From a checkpoint of a small spectrogram enhancement model.
Model: 4.34M parameters, log mel input, activation leaky_relu, widths [96, 96, 192].
Rows from block 8 of a small spectrogram enhancement model, named by matrix and row number. Rows with one number belong to one channel. Each number is 200 + 20 x the weight over its row's rms, rounded and kept within 0 to 999. All counts start at 0.
After each channel's rows are labels from the 100 clips, of 14976, where the channel reaches its highest value: "strongest on" is what is common among them. Only what is clearly more common there than usual is listed. The data: simulated modem signals in the audio band. In brackets: how many of the 100.
# convs0: first 3x3 conv (model.decb.0.0.convs.0.weight, 96x192x3x3, standardized in use, each kernel summed), inputs 0-191
# convs1: second 3x3 conv (model.decb.0.0.convs.1.weight, 96x96x3x3, standardized in use, transposed, each kernel summed), outputs 0-95

convs0.90,183,218,211,204,194,224,235,205,223,199,212,201,181,201,219,208,208,201,184,234,192,214,227,197,209,197,199,210,215,212,198,224,209,212,203,214,196,206,191,202,183,187,205,213,190,208,202,211,208,203,197,206,201,203,226,208,193,213,216,208,210,203,182,195,215,205,215,202,178,220,187,217,196,217,205,199,218,199,201,209,193,198,210,215,191,213,207,222,227,188,200,224,204,196,199,244,216,201,166,193,185,175,181,178,177,208,196,178,196,191,211,153,190,233,189,207,193,121,170,206,231,187,256,183,197,192,182,163,197,209,186,197,175,203,132,226,182,187,194,230,172,215,205,179,185,184,219,176,215,164,209,201,159,194,196,200,216,234,188,225,180,180,183,150,154,254,163,213,167,214,228,199,196,232,190,241,236,197,187,173,194,195,192,217,222,241,179,184,193,193,190,180
convs1.90,191,197,169,183,174,189,184,188,188,179,211,204,192,172,162,179,203,169,188,199,209,185,200,184,213,184,200,241,220,214,214,198,171,226,185,169,186,203,189,203,166,201,201,189,181,224,217,239,216,168,190,224,187,199,218,205,245,202,167,192,181,236,172,224,188,186,210,188,197,215,203,220,214,173,202,206,220,178,210,191,168,223,194,217,224,187,169,165,179,219,200,190,174,213,157,220
strongest on: carrier: 4.5 to 5.5 kHz (62)

convs0.62,196,190,172,181,196,219,217,191,162,205,227,195,211,187,211,195,205,222,200,218,192,190,212,202,203,187,201,208,217,198,173,221,184,202,210,221,185,208,178,188,187,197,189,216,190,208,200,212,197,176,218,182,170,180,198,186,192,181,173,200,188,181,179,168,203,190,196,178,224,228,176,206,186,212,175,174,234,179,228,188,203,186,191,186,187,187,208,189,182,177,200,205,196,197,156,204,175,233,233,173,206,178,177,184,186,188,196,222,187,214,186,217,214,217,231,218,221,223,255,207,219,136,202,195,191,186,190,146,191,180,210,163,167,181,202,184,212,186,200,189,172,180,199,171,219,192,213,192,194,233,192,223,177,188,229,206,229,232,187,236,225,222,220,175,225,202,234,200,216,193,258,213,241,222,216,151,218,201,200,207,199,169,194,191,210,195,202,238,178,221,196,206
convs1.62,178,176,234,184,221,191,213,216,177,166,196,184,203,188,181,159,192,200,201,194,169,196,209,177,241,202,180,197,205,215,227,194,149,195,195,192,222,209,180,210,197,216,181,187,183,224,187,174,177,215,177,194,191,243,209,185,226,173,198,179,174,197,183,204,208,211,174,224,177,191,197,185,210,185,186,184,206,190,194,157,215,232,226,205,221,198,164,225,214,197,207,162,185,163,179,189
strongest on: burst (99); OFDM (29); chirp spread spectrum (25)

convs0.43,197,206,182,210,175,164,209,222,204,193,245,206,203,200,205,213,198,213,204,212,200,201,200,192,197,203,195,193,200,213,204,216,200,179,198,199,214,210,195,208,209,212,236,210,193,203,217,203,196,210,224,200,200,202,213,200,208,205,221,202,229,209,220,190,222,201,214,194,200,204,206,208,223,203,203,222,207,214,202,200,190,212,213,194,205,211,204,206,203,210,200,216,194,203,212,203,207,155,197,166,205,200,182,178,233,148,198,205,191,217,203,240,175,223,198,205,201,192,222,174,207,261,214,192,200,213,169,175,196,175,195,201,228,166,260,188,180,218,221,167,197,221,164,138,168,197,188,211,187,265,196,172,192,188,194,202,195,180,177,179,205,175,190,202,207,179,203,180,132,168,184,208,225,208,179,172,227,161,154,180,190,189,175,170,204,207,191,229,199,143,180,183
convs1.43,224,218,221,260,202,187,219,232,216,234,230,231,217,206,210,163,190,229,217,213,194,214,202,216,188,209,176,211,199,158,215,227,191,179,173,213,188,209,179,164,190,186,202,197,159,180,199,190,178,205,222,165,215,219,230,208,178,200,184,210,207,216,197,183,186,204,192,196,192,229,189,185,192,210,205,180,216,168,198,211,154,168,215,179,205,213,187,204,218,195,209,188,179,166,186,201
strongest on: carrier: 1.5 to 2.5 kHz (73)

convs0.32,189,205,219,187,188,226,217,193,224,175,211,202,201,229,198,204,240,226,190,225,177,188,207,216,201,208,207,198,208,223,219,234,216,203,187,227,193,199,185,189,222,187,203,192,201,202,216,221,201,207,227,211,204,187,190,187,200,188,182,210,203,198,197,195,205,208,216,199,204,206,204,213,218,228,225,237,215,211,217,208,201,208,229,211,220,183,213,206,222,208,206,201,206,209,217,204,199,212,171,168,183,212,242,221,211,192,188,171,219,175,194,200,206,180,200,182,205,173,163,200,187,198,167,186,191,239,190,189,190,157,252,176,195,184,183,184,188,186,198,172,203,256,181,191,167,204,218,226,202,210,190,176,211,196,176,149,187,175,184,196,200,178,221,298,177,171,166,156,190,175,184,170,150,218,206,220,184,222,204,213,225,200,178,192,202,186,187,194,197,191,208,173
convs1.32,212,183,195,181,223,207,189,232,234,167,186,236,206,196,218,210,173,189,228,213,188,183,201,209,205,210,211,199,170,184,154,176,200,190,227,176,174,170,210,195,202,184,189,183,240,167,180,188,200,220,198,203,219,194,182,196,210,180,203,176,214,184,204,182,203,216,195,176,174,191,183,199,192,241,175,185,207,192,234,180,194,219,236,252,201,231,233,185,195,173,210,214,204,186,175,215
strongest on: frequency hopping (32)

convs0.57,179,195,203,211,191,235,207,196,216,193,184,193,188,191,202,197,201,198,207,203,198,199,217,197,181,198,194,198,205,211,193,217,192,196,208,196,202,207,204,199,180,199,189,200,197,201,180,209,186,193,201,206,205,188,211,181,182,196,199,208,192,201,186,192,188,206,215,189,204,211,180,211,194,207,208,194,212,203,194,172,195,193,213,211,196,199,218,203,223,192,186,210,179,199,195,204,181,242,183,182,215,177,216,190,223,154,192,218,222,209,188,204,218,196,232,198,174,234,252,213,212,206,126,186,192,231,185,164,172,183,210,237,173,177,221,150,207,208,213,182,184,247,200,149,165,190,215,168,199,270,182,224,194,169,193,225,211,212,182,214,183,216,173,222,246,163,220,205,149,185,178,212,210,214,202,171,204,218,197,220,228,147,193,158,193,198,190,229,238,218,175,190
convs1.57,219,214,209,217,215,224,216,219,215,184,203,211,220,218,233,164,188,237,225,214,186,199,222,195,214,152,181,170,184,181,169,239,189,205,187,222,187,220,154,183,205,198,209,173,194,199,197,193,177,202,211,173,204,199,220,231,199,207,185,236,176,224,170,213,221,205,209,202,190,174,193,182,220,222,218,200,199,233,190,167,195,237,205,177,175,237,200,182,225,216,200,180,211,207,198,183
strongest on: burst (95); 400 baud (37); OFDM (30)

convs0.87,187,205,193,210,201,238,258,190,250,206,187,208,193,221,199,193,201,195,191,224,190,204,228,194,189,210,197,197,188,220,221,228,198,200,209,224,201,225,214,200,199,180,208,214,198,195,214,211,194,213,219,213,213,195,226,197,185,211,192,213,215,197,203,206,197,203,217,206,185,214,181,219,194,214,223,233,199,199,186,170,180,196,215,222,227,202,234,215,229,179,216,218,187,224,223,203,230,204,147,201,177,169,179,180,202,198,199,189,200,224,190,177,185,224,207,158,176,167,165,182,192,221,203,171,193,214,200,173,210,191,204,199,189,201,152,204,177,209,197,193,190,215,223,180,185,208,203,185,188,177,212,191,176,185,206,250,210,214,178,171,177,189,195,165,189,216,148,228,140,211,180,191,209,236,198,213,224,182,187,153,198,209,181,219,210,265,179,193,185,218,185,166
convs1.87,208,180,218,207,180,169,200,184,185,193,228,200,217,193,172,182,202,195,203,190,206,218,211,176,215,192,151,236,204,201,178,228,155,213,155,220,186,185,191,196,152,196,227,197,212,218,211,224,195,202,206,188,184,147,228,215,174,186,202,225,178,201,195,211,207,202,209,179,179,218,212,236,213,182,197,208,202,174,230,177,171,217,188,179,201,164,211,185,214,205,235,223,188,207,194,209
strongest on: burst (78)

convs0.79,188,186,216,186,195,222,196,168,208,195,184,184,197,211,199,196,211,190,174,190,175,186,199,190,179,199,206,185,186,198,199,212,206,186,180,209,178,196,189,174,212,181,174,179,204,188,196,206,186,191,211,221,211,190,186,186,191,175,155,198,178,188,194,206,161,198,205,203,192,187,196,198,199,212,223,207,194,188,184,205,186,197,211,207,205,177,204,198,214,195,175,191,192,188,191,176,220,198,180,183,166,219,264,225,191,192,197,184,207,174,205,206,215,197,198,194,207,202,185,215,182,189,176,211,205,250,221,212,173,201,227,209,197,207,205,181,212,203,200,206,208,265,208,188,172,234,232,238,199,242,195,190,224,201,176,162,177,198,209,187,222,167,230,303,186,199,174,185,199,181,191,191,124,219,214,237,220,224,220,220,205,212,174,182,200,216,193,191,206,195,226,194
convs1.79,180,199,170,201,217,215,195,214,243,183,168,232,196,196,196,212,191,187,221,210,212,195,191,211,191,210,223,184,172,207,162,151,181,179,215,157,187,154,224,203,211,187,190,184,250,204,181,223,212,206,192,217,182,184,197,184,201,186,220,173,207,170,223,193,208,229,203,182,184,182,186,203,203,210,172,206,190,194,223,185,210,216,231,255,227,214,216,199,171,191,213,217,198,203,183,199
strongest on: frequency hopping (26)

convs0.22,195,221,217,201,210,202,205,172,228,199,159,167,198,203,208,214,205,193,192,193,212,199,191,213,197,204,192,205,199,183,220,195,209,187,211,204,199,205,214,167,142,198,155,178,188,218,194,198,181,201,183,206,220,202,209,209,204,182,164,202,200,193,223,225,166,209,213,210,193,191,217,180,199,214,221,193,210,218,170,201,205,206,199,214,211,216,196,187,215,221,171,197,177,207,181,177,230,185,193,190,212,216,173,173,213,175,192,195,200,172,214,232,188,253,204,208,179,230,233,199,194,174,175,201,214,220,191,200,209,195,202,211,212,168,223,183,199,203,209,177,165,205,185,182,183,215,212,207,202,214,201,201,287,247,186,181,200,183,184,208,219,209,174,248,222,202,224,187,208,207,173,216,150,224,203,208,148,202,212,215,220,154,201,178,201,259,193,190,216,196,226,201
convs1.22,220,212,177,203,166,192,215,186,216,211,205,224,248,240,195,238,189,176,196,208,207,218,221,230,209,161,205,187,214,215,173,222,203,198,200,200,214,217,200,202,212,213,207,200,211,246,222,213,231,220,203,196,211,194,165,228,183,204,178,227,195,191,204,207,208,219,214,219,182,180,191,205,185,191,231,225,170,227,202,198,250,207,204,181,194,235,210,214,161,203,220,231,206,214,232,180
strongest on: strong noise (51)

convs0.65,172,199,215,196,203,204,222,197,207,209,171,187,191,201,193,186,193,221,205,174,202,206,215,212,180,200,193,187,227,166,186,197,183,212,210,213,196,202,198,181,151,210,171,184,212,197,199,207,207,213,183,195,210,196,218,189,206,201,206,194,196,215,185,207,218,196,207,209,189,216,192,203,219,193,194,187,199,192,223,212,193,216,175,223,182,188,216,196,199,209,194,210,208,204,174,216,182,208,214,180,203,188,193,187,199,174,217,179,203,218,170,190,219,176,231,193,206,201,259,190,157,161,122,169,192,180,184,173,188,198,221,184,168,178,205,210,231,200,185,154,175,229,206,194,206,152,189,191,196,241,226,230,188,198,172,236,216,222,178,187,225,246,201,200,232,212,220,214,209,194,220,201,175,143,201,174,180,233,225,207,206,165,219,213,177,173,208,213,208,255,171,197
convs1.65,177,190,250,197,211,225,202,199,185,182,191,175,214,215,236,197,220,206,208,197,206,242,199,177,242,186,175,182,167,224,201,200,152,187,186,217,235,184,185,241,180,197,189,195,202,208,176,191,166,181,216,186,203,192,178,194,198,197,223,172,181,198,211,208,192,206,183,219,165,175,201,177,229,222,190,191,210,203,216,155,231,240,190,191,179,209,200,201,215,204,224,197,202,192,196,168
strongest on: fading (82); burst (76)

convs0.78,230,183,174,202,190,161,169,194,175,199,204,200,220,177,192,169,194,184,204,161,215,172,180,189,204,202,194,205,171,209,207,185,229,165,183,195,190,198,205,187,229,210,195,184,193,181,193,193,192,183,202,194,191,200,183,201,207,183,173,194,195,205,206,200,165,183,185,201,217,161,189,177,202,145,178,211,161,191,188,218,182,204,207,194,182,185,164,183,178,184,193,193,197,176,196,168,239,209,200,179,192,206,217,195,199,203,204,205,200,183,189,230,221,175,211,173,189,210,170,234,198,197,201,223,201,218,229,229,197,209,214,175,202,234,207,224,195,212,192,229,222,210,235,242,219,222,187,241,179,196,195,197,189,232,196,161,189,181,206,206,205,163,218,271,226,206,154,191,171,189,193,189,172,216,188,183,184,159,193,201,233,234,200,204,205,239,227,180,216,187,203,210
convs1.78,178,205,177,207,230,219,171,192,219,195,193,201,178,192,205,239,196,182,197,204,215,205,189,208,177,214,230,191,194,224,213,160,222,180,202,182,195,151,221,219,223,175,160,208,246,187,186,230,188,217,191,244,208,180,195,188,188,196,196,156,196,186,247,183,205,227,215,202,194,228,201,221,205,195,170,189,179,184,203,189,200,174,209,222,224,179,228,218,193,199,210,233,210,205,214,209
strongest on: carrier: 4.5 to 5.5 kHz (50)

convs0.29,224,216,222,210,213,190,211,207,227,198,202,223,206,196,202,177,194,215,204,176,209,183,219,225,212,209,197,184,208,202,236,196,226,208,201,208,212,205,193,188,202,197,206,203,190,181,200,213,216,219,191,177,209,206,204,200,195,194,227,193,216,211,203,199,195,192,190,200,191,180,186,220,201,181,189,205,181,210,208,201,201,193,211,221,185,206,221,203,210,182,200,214,195,232,217,197,211,201,196,133,176,185,200,207,252,172,224,155,199,211,182,228,218,206,205,172,189,213,204,179,167,225,189,194,196,200,160,220,205,124,257,150,186,195,206,224,185,232,188,189,221,212,165,180,200,188,164,218,175,200,223,208,199,182,176,190,199,160,196,212,204,170,221,227,232,211,159,177,156,162,188,179,232,190,169,170,169,162,198,190,223,210,207,221,174,208,202,200,229,191,173,183
convs1.29,218,187,209,185,226,171,188,180,198,190,208,175,223,193,171,212,191,198,196,195,226,207,220,169,238,213,192,209,160,247,236,179,187,181,193,200,202,179,221,228,187,187,194,214,213,181,194,226,187,223,173,219,221,156,193,186,155,204,199,178,194,166,243,188,190,218,213,216,187,233,208,205,225,190,200,197,200,179,218,194,188,170,183,225,241,180,210,213,196,202,212,224,214,197,174,201
strongest on: carrier: 4.5 to 5.5 kHz (69); frequency hopping (34)

convs0.46,195,206,199,187,200,223,211,189,214,209,205,212,192,194,203,220,233,191,199,237,196,212,204,179,196,192,208,217,234,223,193,219,192,205,198,210,196,192,189,213,236,196,197,231,204,214,208,219,211,181,226,220,203,192,198,200,198,217,195,201,197,195,213,200,216,212,219,198,228,231,199,240,198,236,207,216,244,209,182,193,224,205,222,206,225,218,218,211,210,203,204,201,195,202,205,205,180,212,210,153,202,196,226,218,189,157,162,188,208,192,198,212,195,227,186,210,189,194,185,180,215,188,212,197,178,196,190,178,151,196,195,153,169,199,189,184,193,216,225,198,195,198,172,155,168,217,200,192,181,253,215,193,141,175,227,151,202,212,191,200,191,192,200,209,202,159,225,147,159,167,222,218,210,227,216,163,228,196,183,207,229,159,183,188,202,186,174,222,220,158,221,203
convs1.46,218,197,186,188,220,202,200,233,208,191,194,212,194,159,209,164,197,201,207,220,157,168,243,201,214,214,225,206,182,199,217,209,230,183,208,182,212,206,220,222,196,191,183,188,206,185,209,161,190,205,190,184,235,197,182,197,236,196,182,217,183,226,207,183,156,202,185,201,189,191,197,175,178,220,215,183,236,185,206,188,177,221,223,220,221,213,176,151,180,181,206,172,176,220,165,197
strongest on: frequency hopping (33)

convs0.50,229,199,187,202,205,174,190,199,192,200,214,203,205,204,203,186,210,189,197,191,208,197,200,202,216,193,202,206,197,209,213,212,218,189,187,212,200,203,207,189,209,210,205,186,214,186,190,205,199,213,213,195,199,197,191,195,214,191,191,205,208,214,205,206,191,194,188,203,206,183,205,195,213,192,209,215,179,193,209,218,202,217,210,193,188,177,186,191,203,209,194,194,201,192,205,189,216,219,231,195,213,195,178,214,194,191,189,221,180,201,181,214,198,203,225,196,169,245,252,178,185,180,162,196,186,192,194,184,172,155,202,220,186,162,244,176,213,197,226,147,194,195,157,161,192,166,178,209,174,269,184,207,204,212,215,212,210,161,198,190,222,232,190,211,252,155,242,200,203,180,134,233,175,172,184,146,171,200,221,190,224,153,210,170,174,178,201,242,212,216,240,204
convs1.50,201,203,212,216,214,183,204,206,207,216,184,204,214,222,177,204,237,197,193,210,218,209,210,204,218,185,194,160,200,190,211,226,216,163,213,207,230,233,224,206,227,234,194,188,183,217,229,192,219,206,164,210,216,183,189,211,213,213,211,198,194,184,205,201,215,191,217,222,207,157,183,158,221,188,221,219,175,237,162,223,228,226,198,185,185,209,186,202,179,210,206,158,215,209,238,149
strongest on: carrier: 1.5 to 2.5 kHz (80); strong noise (63); 800 baud (37); OFDM (33)

convs0.81,174,181,196,218,204,210,213,205,204,218,185,191,200,194,179,165,178,186,192,179,209,179,190,214,192,192,188,210,187,204,211,193,200,209,201,195,208,203,191,171,168,203,200,182,196,198,190,187,185,193,175,192,212,204,213,194,192,185,201,211,208,186,196,215,172,192,199,204,182,168,165,202,156,158,205,189,172,193,205,179,208,194,197,212,190,190,186,203,210,175,186,214,193,202,215,193,196,256,192,220,178,226,235,221,170,192,207,202,200,183,209,153,263,187,204,189,209,166,156,255,199,168,183,186,203,201,221,185,241,216,175,185,209,218,174,197,177,179,205,205,189,203,234,222,234,186,201,190,216,186,185,225,185,228,192,154,224,208,211,225,195,188,235,230,185,205,181,186,202,206,204,174,172,222,201,226,172,233,215,244,252,197,206,187,189,197,245,207,245,195,219,223
convs1.81,200,185,163,185,171,176,216,230,232,206,194,221,210,200,156,154,216,194,220,211,203,170,211,189,192,198,237,217,173,192,220,212,226,217,230,199,194,182,210,187,192,179,168,205,179,233,168,185,196,193,192,172,212,202,196,225,207,208,193,198,167,204,198,216,171,219,203,239,215,181,189,205,180,171,194,161,216,172,187,213,188,195,202,179,206,220,186,184,169,190,169,233,204,197,179,224
strongest on: burst (97); fading (71)

convs0.19,214,228,205,214,218,198,198,195,201,222,179,191,198,205,216,210,206,201,192,181,205,217,193,217,201,187,189,183,202,199,196,214,213,208,207,208,219,214,200,205,172,196,170,200,215,202,192,208,200,217,200,220,208,199,196,206,200,196,195,203,205,201,211,212,185,199,218,209,198,193,221,191,214,199,199,192,198,202,201,211,202,207,203,192,190,215,201,192,213,218,201,193,181,198,159,190,205,157,199,228,224,211,152,164,195,201,199,217,188,196,209,253,165,242,208,201,152,251,249,187,174,164,139,199,215,206,194,195,203,210,189,199,188,177,231,193,218,222,194,186,169,164,192,189,189,201,201,196,192,204,200,221,279,244,185,207,186,203,191,181,235,238,165,221,227,194,256,192,217,217,190,218,150,180,183,205,148,179,199,184,177,163,196,196,186,246,201,180,184,206,200,193
convs1.19,216,160,173,168,171,183,235,189,187,214,215,183,242,218,195,188,179,168,191,229,176,217,225,183,203,178,199,179,196,207,213,234,204,186,192,229,217,205,215,200,178,206,241,234,198,227,199,215,207,211,221,199,201,205,159,226,195,191,198,223,209,190,201,228,211,224,226,231,195,184,190,190,179,199,217,207,196,220,193,171,222,216,194,143,183,216,203,207,179,217,204,208,200,208,224,169
strongest on: strong noise (77)

convs0.66,218,210,198,191,202,196,190,194,185,189,196,206,192,229,211,210,191,193,197,192,184,189,198,192,191,193,204,194,205,202,187,197,201,189,177,205,199,197,195,185,202,195,171,192,209,196,217,218,193,202,212,193,197,192,194,195,208,199,195,185,211,211,203,193,198,193,194,192,218,183,225,202,224,199,199,225,187,196,181,216,187,201,191,173,212,198,192,191,191,208,193,188,191,198,183,190,240,201,167,262,222,246,192,174,221,204,209,220,176,221,226,187,196,249,215,195,187,205,164,198,194,188,176,220,216,208,241,197,265,205,188,163,234,177,179,185,196,207,166,199,213,176,218,196,228,199,201,174,227,136,208,184,221,244,184,200,180,203,217,158,178,189,215,178,207,241,201,211,196,233,163,193,193,225,190,260,184,150,203,183,165,186,191,194,195,278,228,173,210,200,203,201
convs1.66,212,194,196,198,122,210,206,182,214,233,236,211,207,213,204,220,208,176,186,209,197,209,196,197,186,184,221,253,222,193,188,204,211,231,174,195,184,206,204,210,172,191,215,218,219,202,207,186,197,213,199,210,216,170,170,192,203,196,197,223,213,199,191,230,200,205,207,203,213,231,218,260,189,206,208,237,193,207,208,220,188,185,173,184,170,184,228,198,186,215,204,229,207,238,219,231
strongest on: fading (80); burst (73)

convs0.6,199,208,185,200,200,213,206,173,217,193,160,172,205,203,191,189,207,197,188,181,200,187,192,206,186,191,195,204,195,190,199,201,207,188,193,213,198,213,196,167,172,189,156,179,201,211,189,206,174,202,209,221,204,184,206,194,209,185,172,214,186,201,221,212,173,196,223,200,219,188,201,192,217,208,222,210,201,205,180,197,206,199,209,196,206,222,202,196,218,202,178,211,184,205,173,171,186,155,203,196,221,227,191,200,200,195,187,185,205,179,216,221,172,239,200,210,195,220,217,204,180,172,132,199,217,247,193,205,200,192,213,214,213,176,227,179,208,214,205,188,183,230,181,179,188,205,228,214,202,210,188,189,312,236,185,188,178,190,206,205,227,214,195,260,198,195,232,164,204,208,168,227,161,213,220,239,172,221,196,232,198,165,183,194,183,220,197,187,212,185,210,178
convs1.6,222,192,155,162,178,189,204,197,221,208,196,218,211,219,186,217,179,175,209,203,204,213,211,184,213,147,187,205,195,187,167,218,205,199,196,194,208,205,200,174,186,191,237,209,202,249,214,214,232,188,220,179,203,206,152,227,196,203,161,211,205,194,173,226,224,215,211,204,196,177,188,198,176,161,220,218,204,215,212,207,198,231,209,171,180,220,202,182,161,194,192,211,202,234,234,200
strongest on: carrier: 1.5 to 2.5 kHz (54); 800 baud (45); frequency hopping (41)

convs0.61,210,200,218,202,208,205,188,219,211,207,173,204,210,220,196,194,210,219,217,172,207,186,203,222,202,201,205,210,193,189,201,167,203,179,185,220,210,202,207,174,185,203,201,165,211,192,204,212,194,213,186,196,204,195,208,199,219,200,231,200,222,228,225,214,210,190,208,212,208,187,203,195,234,184,219,222,178,209,180,214,195,202,181,187,219,212,188,199,190,228,202,209,188,202,195,208,218,175,196,219,207,252,206,205,210,180,216,176,183,198,237,176,209,211,205,188,203,172,158,193,179,209,175,195,216,189,229,189,259,216,197,162,222,162,172,185,202,211,170,198,189,178,183,181,236,175,197,195,244,137,248,207,219,222,200,153,186,180,209,186,210,180,220,200,185,221,189,178,204,205,222,188,194,168,177,282,205,183,212,212,193,156,174,201,202,217,241,162,204,172,209,203
convs1.61,213,187,189,198,167,217,212,220,231,207,188,221,229,227,204,218,218,178,215,234,211,199,210,199,202,199,226,233,180,199,200,178,163,206,213,163,210,186,194,201,168,171,221,205,194,239,168,178,206,175,186,186,187,181,170,193,210,179,190,190,185,188,181,237,153,196,199,191,184,176,208,223,173,203,204,198,234,160,208,205,215,211,195,207,183,213,219,184,171,207,196,243,208,217,169,222
strongest on: burst (79)

convs0.1,177,203,186,201,200,228,216,188,221,201,171,193,203,206,198,196,207,203,194,196,199,197,211,196,171,208,203,226,199,195,203,200,215,183,201,210,202,218,205,166,193,195,181,193,199,227,201,196,177,186,209,229,211,195,201,199,207,176,160,224,177,202,223,206,173,192,215,196,203,186,200,185,208,209,220,205,198,203,185,197,191,199,209,200,222,220,217,205,219,204,187,222,168,195,202,171,203,145,204,208,215,224,198,215,197,188,175,186,189,174,210,224,187,221,177,193,203,215,227,203,155,190,140,207,212,251,195,202,198,200,205,240,223,186,230,187,206,197,200,184,174,239,190,185,204,220,211,227,207,227,191,175,314,223,181,202,166,194,219,198,231,213,202,268,177,198,225,173,208,203,176,220,168,192,213,234,178,204,202,221,195,185,191,198,189,201,209,177,197,184,214,179
convs1.1,205,230,166,162,192,223,202,193,230,186,164,214,210,229,193,235,197,203,197,206,240,218,208,171,207,144,175,182,190,184,182,211,207,183,193,220,196,201,190,172,183,187,248,216,227,246,199,218,215,200,196,187,203,199,179,209,187,170,182,181,209,200,182,196,236,211,203,185,194,175,190,199,195,157,192,230,176,216,194,190,210,204,209,170,174,202,211,190,164,203,195,199,210,215,227,195
strongest on: carrier: 1.5 to 2.5 kHz (73); 800 baud (44); frequency hopping (35)